config.toml
dataset = "cartoon faces"
image_size = 32
crop_scale_min = 0.2
cutout = 0.25
widths = [256]
projector_hidden = 512
optimizer = "soap"
beta2 = 0.999
merge_dims = false
grad_clip = 5.0
magnitude_pruning = 0.5
batch_size = 256
warmup_steps = 1070
adamw_weight_decay_other_params = 0.01
Rows from block 3 of a small self-supervised image encoder, named by matrix and row number. Each number is 128 + 24 x the weight over its row's rms, rounded and kept within 0 to 255. All counts start at 0. Numbers have three digits each.
After each channel's rows are labels from the 100 images, of 14848, where the channel reaches its highest value: "top examples" is what is common among them. Only what is clearly more common there than usual is listed. The data: cartoon faces.
# pw: pointwise conv (model.blocks.3.pw.weight, 256x256x1x1, standardized in use), inputs 172-255

pw.142:128084161128128163128154121128128128119114128107106132141168121187120128128128128137132151128128076128128150201128093084190165128128129128094128128109156128128108115128128185128128128128128128128128092061128115128128124128142128189141087115128153105128
top examples: surprised

pw.30:128140128128136069128128128128128133159149128156139116130143116135145124128128172075128128128128135128128128128112166092128128131164144165169160106200205128128084128128128128128107128152127198128108128128118141136083128175132128135128086150163128113128
top examples: beard

pw.45:103128128101128103074128128128089128136180128128128140173137176128128128124121128128128041113128128157108151128128128128128127128128128114128128128128128093125144198111128128128115161142128128128128115128128120134128128125128128155128128067172128174150
top examples: teal face

pw.16:128107128128169141119128119128128089128171142128128128195102128176112128170128128128161097145180132128105165149128181128128078127128128099128107128127128128128128195128128140128125134128110128128128138128128128086115128128195128128050076110115106128041
top examples: beard; blue face

pw.59:132128103119189101128128144078128105128128128147128128161095097085116112155128128136128128143128161187156128128137128148128062071128139121128129128128128124128128128042129138082100128109109136176128137128128149123128128128129113117128128088102116072128
top examples: purple hair; a mohawk

pw.63:128110128128128086097096128128103170133134077128128128128128128141128128128138082128128128091163176118128154144125128128155128137128128111134091143127128128189128111097107084168128128128128094136128153128128128113169128128153128120159128124104128128114
top examples: surprised

pw.248:119161128149128106187131128128128128156128128128127065098128097069128154086128128128128196128128128128115128128128128128109128064128146128173147147128128128161128087091093128092155137128084081128186047128108128128128207135077128128123128128128102128128
top examples: beard; blue hair

pw.41:111128128128128133219128128186128128159136128172136128128128128128128128156128158128097147135128164128245135128128128150128128129159136128128128098128128144211128119098128118168128128128098167128128133128128116172128133128128118128111135060130117128109
top examples: teal face

pw.252:089130128128128128128128147128139128130163128128128120174086128094203121108109128122128131128129128129128128128151128128128177170128128128112148121128127175076128128159128128128128158108173082128128128128193128128128128128128128128128127128128128128128
top examples: red hair; a mohawk

pw.79:086128118170107130101130128100164069123088105128119212127128128128143128103175150120084128100128128128128128128124128128128122111128128128114152105162113114179128093067172128128095169127128128128128128128146092168128103128130128128028128105128160171137
top examples: teal face

pw.158:077153128128116128078086128103128149110152113128128035128128168109078128128128134128128128128128169128128133128128109128128094096108089128146149132128128128128128112128110128128128128135128110128186137128146168115128128113128128128128113126128191139141
top examples: purple face; green hair

pw.177:139128131128128128128128128134132128128128159128110128082172128128144162075128128141216128147128128128146144134128163128128098145128128159141096128128114097128126108128198088128128168128158123129136128128128128174103123128083130128075128099128113164074
top examples: grey face; laughing; bald

pw.181:128137152128177140118155126124128116155128137174189128128128106128128087126128128112054128166128128113123147134200087121080128128128165128128128128128157130138118162144098104128128165107143136128128128128128132131128173128128138068128132133128128128128
top examples: beard

pw.196:114129128128128151128128100180143182128128128128128128128128110169128118101128111116109164120128128129128113128145151100136134088128128055128125129128131135128128127173095128128125128136145106092128128128128134128128110128145128128112166128131194061112
top examples: surprised; teal face

pw.149:091144128152116128128103164128128128165121128097128128107147128128128128121104169128130151101074128128128089128128128183128128128132148128120196128077128128100179110128128128109126128084128128130167127126115125128128067128158128128128142092128128128135
top examples: red hair; a mohawk; grey face

pw.137:128144099128074128128157120128128159139128149128174154128128049128128104135128128214131140128128135073128160088156171085128128128106128144128122124128128104128128127093128132172078128094101128138148182128085128099128128128128128065128128101128128073128
top examples: purple hair

pw.238:128136128118128128085168105128128128210111155128128128114128074112109109128128051101128128134089128128128128104137128128128157128094128128124128161032128128163128128128128128129122101128081128128128128128128128114178128128128128182128183114130100128128
top examples: orange face; a mohawk

pw.132:106073128128128088128077128128112164096128128128128145128128128128110128128123128128128128128128128035096128128179128165128134128128128128128128203137128141128128128109096154128142128128137131128128128128137128128120056128153128128128065138128107128073
top examples: red hair; grey face; a mohawk

pw.164:105103108128155128128128128128128128128111128120128111087154124165143204128146128128139128128128113113128090128128120128110128128139128128128128128128128071081128128128128146128128128128177128116117102128133128095128132078096128128128128097128128128077
top examples: grey face; a mohawk; crown

pw.95:098128128109109128128128137128128216128128171134121128128128128193147115128134128140128085128128168201128067128142128153128128128128128128148140128128135128058128110128150128115128128102191090128128128134128128077128083128119128122128128153128095128128
top examples: purple hair

pw.32:128148128128128128084186128128104169128128128128149094128128140124128128128128128128128128128128149128128128097101137128128128150128089128128128128128144044125111128174128128128156137128171128170178070128128128128156128165128128128150146110128128149128
top examples: surprised

pw.99:100128083121128128158106128126128128128110128138149128106128102053142121043128116091128128107131128128128063112172158128128128099128128084128128128128070119136128128128128128162160104128158128128128132128128108118153100067128128097128126128153128128128
top examples: blue hair

pw.111:128110050128131125128128128116110109128121082143128110128147110160128163162128103128136128128128133179135128112128136125128092168128128078128128084100128128128105128128128108128128065114128128128128128213128106128128166128128144128128128144128116128101
top examples: green face; surprised

pw.175:100138128128116173128128159128098128111128128128120128169055080128128112157128120128128130164128119128128072128098080143128126128128128128128128080128128175193128111128128128129128123130194128160125128151128097142007128109153169109132122128049140128122
top examples: green face

pw.40:128111115128128128109109135128128155128104151146128120128128110206100133128143145181128080117128175146115138128128138095128128099068061168128128102074158099145128128107098154133128119128128063163128123128158128128128118110142128128129128128128128149128
top examples: purple face

pw.100:086155163128150109128128128128128096178128168128128234100164128128145128170124106132128128165128128089128128128128128129151099161128127095128100128128128128128128128128128122155128117128128128128081128106128128128128128128167124190149128128128128133128
top examples: teal face; sunglasses

pw.51:122128128128128128144107128128128104123152128097128063142128138026142136114125163086144095128064110128128125128128128146128128128133128143128172127182102099075128125128128128115154128128128128128160155213128158128132128128128128058128128128103169128082
top examples: crown

pw.96:128131103128168128162128128128128128150139128128128128128107128128176131136128156130128128128172098127214128128128161118128128128157205128128123128100166173100158128128119072161121107122128099155128121116128128108128128159109128128116128128128106128112
top examples: surprised; bald

pw.70:136128128062133128136128118128128128120087128158153128146116209159108128128128128151128109136126128085128123102082150164084128076128128061128153163128128128128128128092128128128165128128128125128126140128128129128128128128128207151128128132128128120096
top examples: grey face; a mohawk; teal hair

pw.46:128128128128074128179128128105110143120145174128127100128115110128107128128128128169113198128128144132128128109128171096128124128128128128139097128128128128113096098128128162081128128128128222133166128136128146128114165157128156128092128150128128117085
top examples: green face; sunglasses

pw.202:109133123125128102128128114169128128165099178118122128128128125109098128128128128122128120154111128128120117128128109157128125117142151128128161128229150125151128115076128128174108118128090127110098128128128128103128110103153128121128164131128128113128
top examples: yellow hair; teal face

pw.52:128117156133128080096128119128128105120126128128128128128154144128104128075149153079128095128094128128128128179141128128128128128130128122128162157157153128146128128128128156123128031102131128128116128096174128128115128128128128139093083128128128128128
top examples: red hair; a mohawk

pw.0:128147110128087131128129128162144141128092152128128072097128092137128128087050135088152128063128128128128101118073123128128128128128179167097128128128166084128135127128128128128128138128128090144128128128128157106128090117128128128128128128128108128128
top examples: yellow hair; grey face; a mohawk

pw.218:133156128120128128155141128128128128128111128190128128158134128084165128128128128128128071128128197128128128128128128128148108159108128128128113128128128128107128128182128131160150128177156128128196128128113128128128153087086135128128170096123084128162
top examples: yellow hair; a mohawk

pw.80:111095128151151162128124128158128212128128152128128128142153093202128139128162128128128116128128128128104125128128194128128128116128128147081128169118128128128128128118128128128112104128128128128115128128128128088128128128128128117128170164132096144119
top examples: purple hair

pw.115:128128128102128128148111128128128053128128109038128128128128128151128128128128083128128135128101154128134128128128141126115119127162128125128112092130128128128128128099087128128128056128042144128128128149128130098128128210119128077128128106128101128128
top examples: purple face; beard

pw.7:128092128128128128130149185094128090125128054128141135144128077128130128050128082125128128128116096128128128147135115128128128084145163174128128128106128195138128124128121154168128128096128128128132128100166152128128095128128141128128128128128084150089
top examples: purple hair

pw.217:128137128138128114077128128128148128128179140168128128128145068128123155081078179128128087128101128128128152128099128119097100128121128128188073128128128128137128128128128128128128162091129166128114054148128128102128142128155128175128124128128128128128
top examples: blue hair; a mohawk; grey face

pw.93:128128096089142133128111093128112044128081128128128085128111128128113128119153128128128144128166128128212120126128128145139128128142128128128116088044128101136128128128128128072128182128128128128128128076128087115139128128128128136126157128128128128156
top examples: teal face

pw.145:076146149128128128128128128074128090147178128075128034126115128113113128148112128128098128128128128128149125096128128139084125128128128128088128087128128078080112138128113128102125128128128128128128128128097146152104146129117128128158128100128128128128
top examples: green face; beard

pw.119:085133128128158128150132181159113128128128128119132100128128131099128113216148128128128128165128128128110151136147107128128128128128131127116094128144115128159128128137046118185156105189123128128128197140128128128172163128128123087123098125128128159105
top examples: orange face; blue hair

pw.200:145128128128128128047079128128135131141128128128136101128100079128128128128131151128188128128128128135128149128102128128128128128128168161107142171147128142128203128128128128128103128200128080128171041128128128152128128159095142167128160128193128128128
top examples: blue hair; a mohawk

pw.157:137128128128128123128136166157089128128128128128145128128128138128128175095128196128255128128128102128181113211160152128128117128128128128128128128128139064176128142128114110128128165128128128128128128128128134179127129053124185128128128148128128113128
top examples: grey face; laughing; bald

pw.5:128122087128128166128120173102097128094128124117128064128148128141179128125124128128128128187128128128128194128128128171128128128128128143133084116149082130149135128117049128128128128128128079107128118140128155069103126128166111128128097128128141137128
top examples: surprised; sunglasses

pw.86:101111131084095128117100128086113128101128128114104119091128128143128128128128128115128128122128128128164128126138128056191128120133095128138168128152128128111107128128092128075128128160128128144128114097063113113194091128139128128128141160119161128110
top examples: purple face; surprised; blue face

pw.1:113128104128128128157128108128128128128128080104163128149128128193128199141128100173128101128200128131115146089128117159128086132128128128128078128138128128134128070095094128128134063080128128143128128128124128084166128084128128128118135092078128145128
top examples: surprised

pw.198:128128141088132128128102128115128158117128102141124150128128128118201104128128075137128162116128124128128128141098083107073128128118128128131139075197128159163128164100128129166158132121128166128128128079128128126128128128188128095128128108108128128128
top examples: green face

pw.205:112149110067203078103131128118129105115135118128166105163171174097127085162128147128128128128130121128128128128128082112128128103155128128138185142065071128094128128128161128128123128141128150135128128128128128128128098104134158128155128128109072138088
top examples: green face

pw.28:108128126128128120102128128114112194176161128128128128166128128163128128098128128113088128149157128128128122128128103146128113175128128128158128137138128103088128144128128128115128076140088128128095128128128160128128128122120128128124119128090128128128
top examples: sunglasses

pw.74:128101062097128128128128128128106113128128128107115171109128128138161128150128128128152087128095128150128113189197128118178128143128170162128128128096088128128141128019128164128128128128079128128128128073128128128128128134146128093102128070128122108101
top examples: purple hair; a mohawk

pw.151:125128111129155157080128128128128149167108082148128128123148114128128128128110128128133128128128128128145128128128128146128195128115111185186156148142086128194147155128065151128128128128100067151128105128128112115128128155105128125128128128148093159109
top examples: purple hair